{
  "horizontal_flip": true,
  "num_classes": [9, 9],
  "hidden_act": "relu",
  "layer_scale_init": 0.1,
  "drop_path": 0.1,
  "kernel_size": 3,
  "residual_init": "zero_last",
  "optimizer": "adamw",
  "learning_rate": 0.001
}
Rows from block 8 of a small image classifier, named by matrix and row number. Rows with one number belong to one neuron. Each number is 128 + 32 x the weight over its row's rms, rounded and kept within 0 to 255. All counts start at 0.
After each neuron's rows are labels from the 100 images, of 14848, where the neuron reaches its highest value: "peak on" is the class under the peak; "responds to" is what is common among them. Only what is clearly more common there than usual is listed. The data: close-ups of made-up surfaces with and without defects.
# fc1: MLP up (model.blocks.8.mlp.fc1.weight, 480x160), inputs 0-159
# fc2: MLP down (model.blocks.8.mlp.fc2.weight, 160x480, transposed), outputs 0-159

fc1.245 [187 117 128 129 109 132 204 143 109 132 129 135 128 132 121  93 146  92 126 108 136 126 128  63 140 126 176 134 179 125  78 201 132 177 111 178  36 128 120 152 127  95 132 127 129 127 186 183 126 131 139  29 131 182 131 189 126 126 123 125 127 128 145 126  74 130 130 114  82 204 182 108 136 117 123 139 138 126 129 125 108 169 130 112 183 121 129 186  41 145 128  83 160  69 164  93 109 123 137 126 137 128 128 127 119 129 123 141 132 129 200 128 113  90  99 128 135  98 130 152 162 100 200 128 128  53 115 145 216 143 130 109 128 120 203 127  84 124 184 105 127 133 148 175  91 177 128 128 117 131 133 125 136 129 177 128 132  93 145 145]
fc2.245 [129  79 140 122 137 160 179 143 125 136 126 119 121 108 128 128 116 234 126 124 122  74 118 129 151  85 117 114 107 162 133  82  83  96 136 125 122 132 127 136 170 138 141 128  88 116 123 129 130 178 134 199 125 174 132 171 124  73 126 123 137 130 136 142 186 128 110 128 167 128  70 138 128  51  27 112 127 117 123 138  73 114 226 121 135  56 127 141 127 174 127 128 129 127 121 130 134 109 112 130 135 132 128 121 128 125 145  13 131 127 124 122 174 106  85 113 136 104 134  83  67 185 124 129 124 107 131 120 128 190 170 132 125  82 128 135 126  18 114 134 166 129 125 133 143 119 118 184 120 130 122 123 133 131 117 134 133 236  86 128]
peak on: dent
responds to: dent; wire mesh

fc1.5 [125 128 128 141 130  96 214 147 165 107 144 128 105 153  75 119 179 174 144  86 175 145  52  44 142 125 139 127 198 127 128 185 124 114 150 125 105 116 127 180 133 131 143 134  58 100 107 127  97  80 120 110 102 158 128 130  96 130  95  87 126 100  98 111 140  95 114 165 109 124 122 133 149 188 130 122 115 138 124  43 150 124 127 144 163 137 153 119 226 125  55 106 148  74 114 208 121 107 126 142 114 156 118 128 115 130 128 125 130 128 124 128 122 129 135 147 126 135 118 113 133 110 127  99 135 129 130 135  61 174 109 131 116 160 138 137 120 132 105 133  43 134 184 131 127  95 136 129 107  62 109 128  93 168 187 128  79 207  98 218]
fc2.5 [107 148  86 115 111 146 111 126  50 127 161 125 176 128 137 105 110 131 131  95 150 126 126 128 130 117  94 130 103 147 183   0 110 134 130 111 108 137 128 110 127  83 134 225 137 165 127  91 151 127 128 181 102 128 127 128 129   0 127 127 121 117 115 116  99 128 121 126 126 123 107 127 155 128 151 158 138 136  75 128 152 121 191 139 119 132 126 134 151 104 128 145 127 112 147 143 131  97 136 164 127 190 128 135 150 124 152 176 128 129 146 106 136 130 124 155 135 182 121 131 121 138 128 121 128 128 128  85 182 138 130 127  75 135 131 128 122 119 126 129  94 129 158 125 124 127 237 128 140 161 103  91 128 114 162 143 133 133 112 134]
peak on: dent
responds to: dent; tiles

fc1.310 [137  85 133 130 131  46 153 140 127 117 133 122 122 178 119 125 115 136 137  54 144 133 107 140 130  76 111 162 120 132 127 148 127 128 100 128 130 151 125 125 126 103 109  20 119 126  99 131 145 117 112  88  86 128 136 108 164 136 141 131  86 106 182  96 117   0 169 160 106 128 100 128  87 145  28 130 130 160 146 122 183 133  94 130 159 104 129 125 133 122 128 130 135 127 183 123 136 148 111  33 145 140 122 212 125 131  96 130 128 146 139 130 154 123 211  90 126  98 137 148  90 118 184 132 145 132 172 162 122 130 129 130 189 181 128 131 105 112 131 173  85 154 132 189 141 126  66 134 128 110 125 164 116 176 126 129  64  92  83 138]
fc2.310 [127 128 131 128 131  94 131 126 128 125 123 140 140 122 127 131 115 129 127 133 135 128 133 131 106 132 132 129 127 129 126 150 128 127 129 151 142  98 129 111 128  95 128 126 129 127 140 112 133 142 128 108 162 121 128 128 125   0 129 131 129 128 130 103 128 124 128 127 128 133 146 126 126 127 145 138 129 128 128 130 129 128 129 129 122 156 207 126 128 128 127 128 130 141 128 153 106 191 138 113 121 132 128 123 157 119 127 128 150 131 127 128 120 123 133 147 117 126 127 129 178 123 128 131 141 128 126 132 170 105 128 125 127 134 118 129 128 189 128 130 134 128 107 125 132 128 129 128 109 126 142 131 129 126 102 132 110 106 136 143]
peak on: dent
responds to: dent

fc1.306 [135 127 151  90 125 141 178 122 127 123 125 126 127 178 119 146 133 158 133 133 110 142 110 144 101  28 126 191 129 168 119 169 125 128 107 125 124 139 129 133 130  86 130  38 127 121  53 197 132 120 118 109 111 145 131 123 191 137 140 133 130 101 139 117 130  76 149  82 107 134  38 132  96 127  75 129 132 111 132 142 255 155 122  75 172 248 135   6 130 113 136 127 103 117 128 121 126 150 130  70 115 124 137 170 129 137 126 114 164 152 131 171 127 130 138 110 128 126 126 158 124 136  86 125 129 128 129 124 101 124 128 126 132 127 121 141  48 132 126 193 126 135  61 160 113 196 123 146 128 138 127 129 122 152 148 153 132 114 118 138]
fc2.306 [129 127 129 134 130 133 127 127 128 128 127 139 127 128 124 128 127 157 127 129 134 140 130 129 134 133 130 127 128 129 127 131 128 126 141 130 131 130 128 129 128 129 107 130 127 127 141 128 128 128 127 127 129 128 127 125 128   0 131 129 129 129 128 128 128 130 129 131 128 129 121 113 126 128 131 126 129 157 126 141 129 129 153 140 125 130 120 127 127 128 129 127 128 129 129 125 127 128 124 134 127 137 128 126 131 129 127 128 128 128 126 127 128 142 128 138 125 125 126 127 128 128 128 127 131 126 117 130 125 131 127 126 128 129 137 127 128 129 131 127 129 130 127 146 127 130 138 124 129 128 128 129 125 129 143 128 127 128 127 127]
peak on: dent
responds to: dent; woven cloth

fc1.265 [189 132 132 203 141 174 137 185 199 143  89 171 128 128 129  89 126 137 164 126 133 127 123 121 126 127 126 128 131 126 134 189  78 105 115 129  83 227  75 101 138 119 140 116 108 161 186 175 144 138 137 124 129 124 127 125  30 130  50 174 142 115 129 129 119 128 115 126 165 124  85 124 165 129 121 130 139 129 133 128 130  69 129  30 143 209 127 109  91 163 136 137 144 122 113 121 138 151 128 128 131 119 147 127 107 128 140 136 148 117 192 169 129 114  92 118 194  96 113 142 133 126 140 131 126  83  94 118 129 129  88  76 132 102 143 139 190  50 130 122 135 132 130 126 122  76 102  67  52 121 150 127 127 192 135 148 128 216 135 116]
fc2.265 [126 115 129 130 123 197 128 125 128 119 132 207 126 129 131 122 129  82 145 137 127 129 135 133  59 124 129 114  94 127  68  84 126  97 121 132 132 131 129 129 128 170 127 123 128 120 135 128 129 139 129 163 119 127 116 190 114   0 158 125 140 128 122 200 125 143  76 138 146 129 112 132 124 129 129 124 139 133 114 163  99 121 119  32 132 128 114 128 125 134 128 105 127 126 173 162 124 126 139 238 127 164 135 115 128 128 182 134 125 128 125 129 131 159 129 128 118 110 142  99 139 125 140 153 131 128  62  94  92 132 128 120 137 180 117  97 116 129 148 149 125 158 134 181 119 142 174 109 194 129 127  81 128 100 142 188  22 125 138 185]
peak on: smear
responds to: smear; leather; woven cloth

fc1.187 [163 137 124  51 128 126 129 130  90 125 142 129  92 114 159 132  99 131 139 128 133 132 129 128 127 127 156  90  58 125 129 159 131 129  67 135 201 127 154 108 133  77 157 131 137 145 130  91 129 128 207 126 124 121 128  79 217 126 151 134 106 127 141 108 141  88 127 139 153 128  76   0 147 137 101 136 151 126 129 129 242 153 124 109 120 128 128 112 123  85 125 128 187 141 155 124 194 141  68 143 114 197 131 127 115 138 109 131 193 128 198 127 120  91 128 129 124 128 126 125 123 124 128 131 147 128 138 130 127 125  69 127 132 131 123 194 124 117 231 158  33 118 165 143 114 151 136 128 135 129 122 127 102 170 131 120 114  56 141 127]
fc2.187 [103  91 149 150 130 206 115 131 194 118 128 140 125  52  89 126 129 146 126 183 125  88 129 127 128 120  67 104 105 125  97 127 129 121 129 135 131 121 119 128 127 192 128 129 128 119 132 150 125 115 125  93 129 117 127 202 114   0 151 165 143 128 119 117 129 135  91 109 137 131  94 123  72  98 128 129 137 192 127 162 129  96 216 135 186 103 115 136 122 192 131 109 130 135 129 130 106 129 155 192 144 187 128 110 186 140 122 128 161 128 141 126 128 113 105 127 110 129 109 123 128 152 123 131 155 123 101 131  85 145 158  72  81 157 128 137  55 130 149 127  88 175  90 126  45 156 154 147 158 117 124 139 128 175 163 169 127 126 130 136]
peak on: dent
responds to: dent; tiles

fc1.162 [121 102 128 133 127 128 172 139 165 130  57 128 128 102 126   0 159 102 128 128 128  78 131 128  84 125  97 127 115 127  36 128 140 215 136 127 160 127 127 141 129 143 131 128 164 189 128 195 141 150 130 126 128  95 158 143 129 127 113 129 136 124 114 128 126 127 127 131 112 130 125 129   1 136 121 127 129 114 224  62 128 125 128 120 133 129 137 128 116 176 115 129 129 128 129 128 145 160 121 129 130 115 135 128 109 148 128  99 127 118 151 144 128 114 117 155 222  98 131  33 134 129 120 128 128 129 178 118 126 128 128 130 127 125 138 127 127 128 128 128 128 129 128 129 126 128 124 130 126 132  68 127 134 129 235 132 128 119 135 128]
fc2.162 [134 121 132 142 125 122  65  71 128 134 125 132 126 124 128 153 144 130  88 128 132 129 150 146 132 133 132 137 128 174 137 170 124 129 147 110 130 127 128  72 128 125 105 123 127 104 147 145 128 104 131  87 124 121 195 111 130   0 133 127 128 129  82 134 127 115 136 119   2 139 135  47  61 142 138 128 127 146 182 132 153  75  57 137 122 182 125 128 160 172 129 128 126 130 122 129 129 127 125 175 130  62 129 121 130 125 129 126 127 128 143 108 151 152 121 145  46 139 129 229 116 129 127  97 176 135 129 167 119 123 131 147 120 142 203 133 127 166 139 151 138 128 127 162 153 234 170 128 119 127 160 143 129 144 185 101 148  39 129 137]
peak on: smear
responds to: smear; wire mesh

fc1.378 [146 117 145 158 129  65 184 170 191 139 127 132  96 131 141  63 131 128 149  68 128 131 118  58 103 143 152  52 129 116  79 154 142 125  94 193 121 120 127 128 131 140 165 108 113 119 126 128 131 130 123 140 130 128 116 125 129 208 131 132 141 136 128 143  71 104 100 157 116 165 179 116 158 167  92 141 113  91 166 129 143  47 105 132 130 169 123  68  93 147 105  99 130  75 144 144 111 140  84 126 110 126  68 153 120 130 141 126 118 113 140 124 134  95 150 126 121 135 145 125 171 168 245  70 135  99 143 167 131 153 107  68 194 202 121 168 137 126 135 129 133  55  95 128 127 128  50  55 109 127 132 151  98  66 153 121 133 107 129 141]
fc2.378 [136 130 136 128 179 117 204 104 129  76 126 160 119 138 123 138 109 177 137 147 147 126 130 131 129 151 146 125 139 119 124 128 129 132 157 179 112 130 129 109 114  96 156 153 135 113 139  59 126 138 101 126 170 121 128 128 127   0 112 129 129 136 128 106 125  90 129 117 124 140 153 156 129 128 134 151 171 128 131 133 126 133 127 136 149 128 207 126 130 127 136 134 137 150 104 134 103 136 127  85 108 134 128 128 165 110 130 114 154 129 106 122 128 116 141 129 127 138 120 152 127 118 128 124 127 109 129 132 213  91 120 103 120  83  74 125 129 151 124  66 127 103 100 128 130 126 148 130  79 114 145 138 132 127 111 145 125 128 126 115]
peak on: dent
responds to: dent; leather; wood

fc1.240 [124 131 134  85 140  49 137 150 160 112 128 169 121 134 124 123 129 134 141  66 147 169 129 107 174 129 129 131 125 128 137 169 109 157  91 126 147 163  98 137  25 142 132  74 127 124 116 127 154 117 112 127 101 130 201 126 127 144 145 146 102  88 136 127 127   9 130 126 124 158 128 118 121 161 107 146 120 146 139 127 176  96  91 139 141 103 126 125 151 151 149 128 129 102 158 129 126 109  76  72 147 218 128 170 128 128  94 184  94 125 136 130 154 104 172 128 129 111 125 159 134 117 182 101 168 126 180 128 174 183  85 140 181 151 150 122  98 135 120 137  79 129 115 255 162 103  88  72 128  70 117 127 105 129 156 124  73 114 128 147]
fc2.240 [128 155 129  94 127  44 126 129  94 126 150 191 214 128 123 128  98 119 123 151 138 150 128 128  47 131 128 128 135 128 132 128 129 135 117 129  86 128 128 108 135  79 125 202 169 129 138  47 166 173 128 128 129 128 128 127 126   0 132 108 129 126 130 130  70 105 126 128 129 122 128 127 128 172 154 137 108 129  98 182 137 128 124 127 129 129 154 140 127 117 115 162 129 128 129 135 128 132 128 128 129 139 128 133 143 128 128 121 128 128 114 128  66 129 167 161 128 191 124 183 212 128 129 128 104 141 158 135 172 103 112 143 130 170  93 128 128 139  57 129 109 128 201 128 129 129 139 128 126 149 125  95 128  82 122 127 113 127 127 142]
peak on: dent; bright spot
responds to: dent; bright spot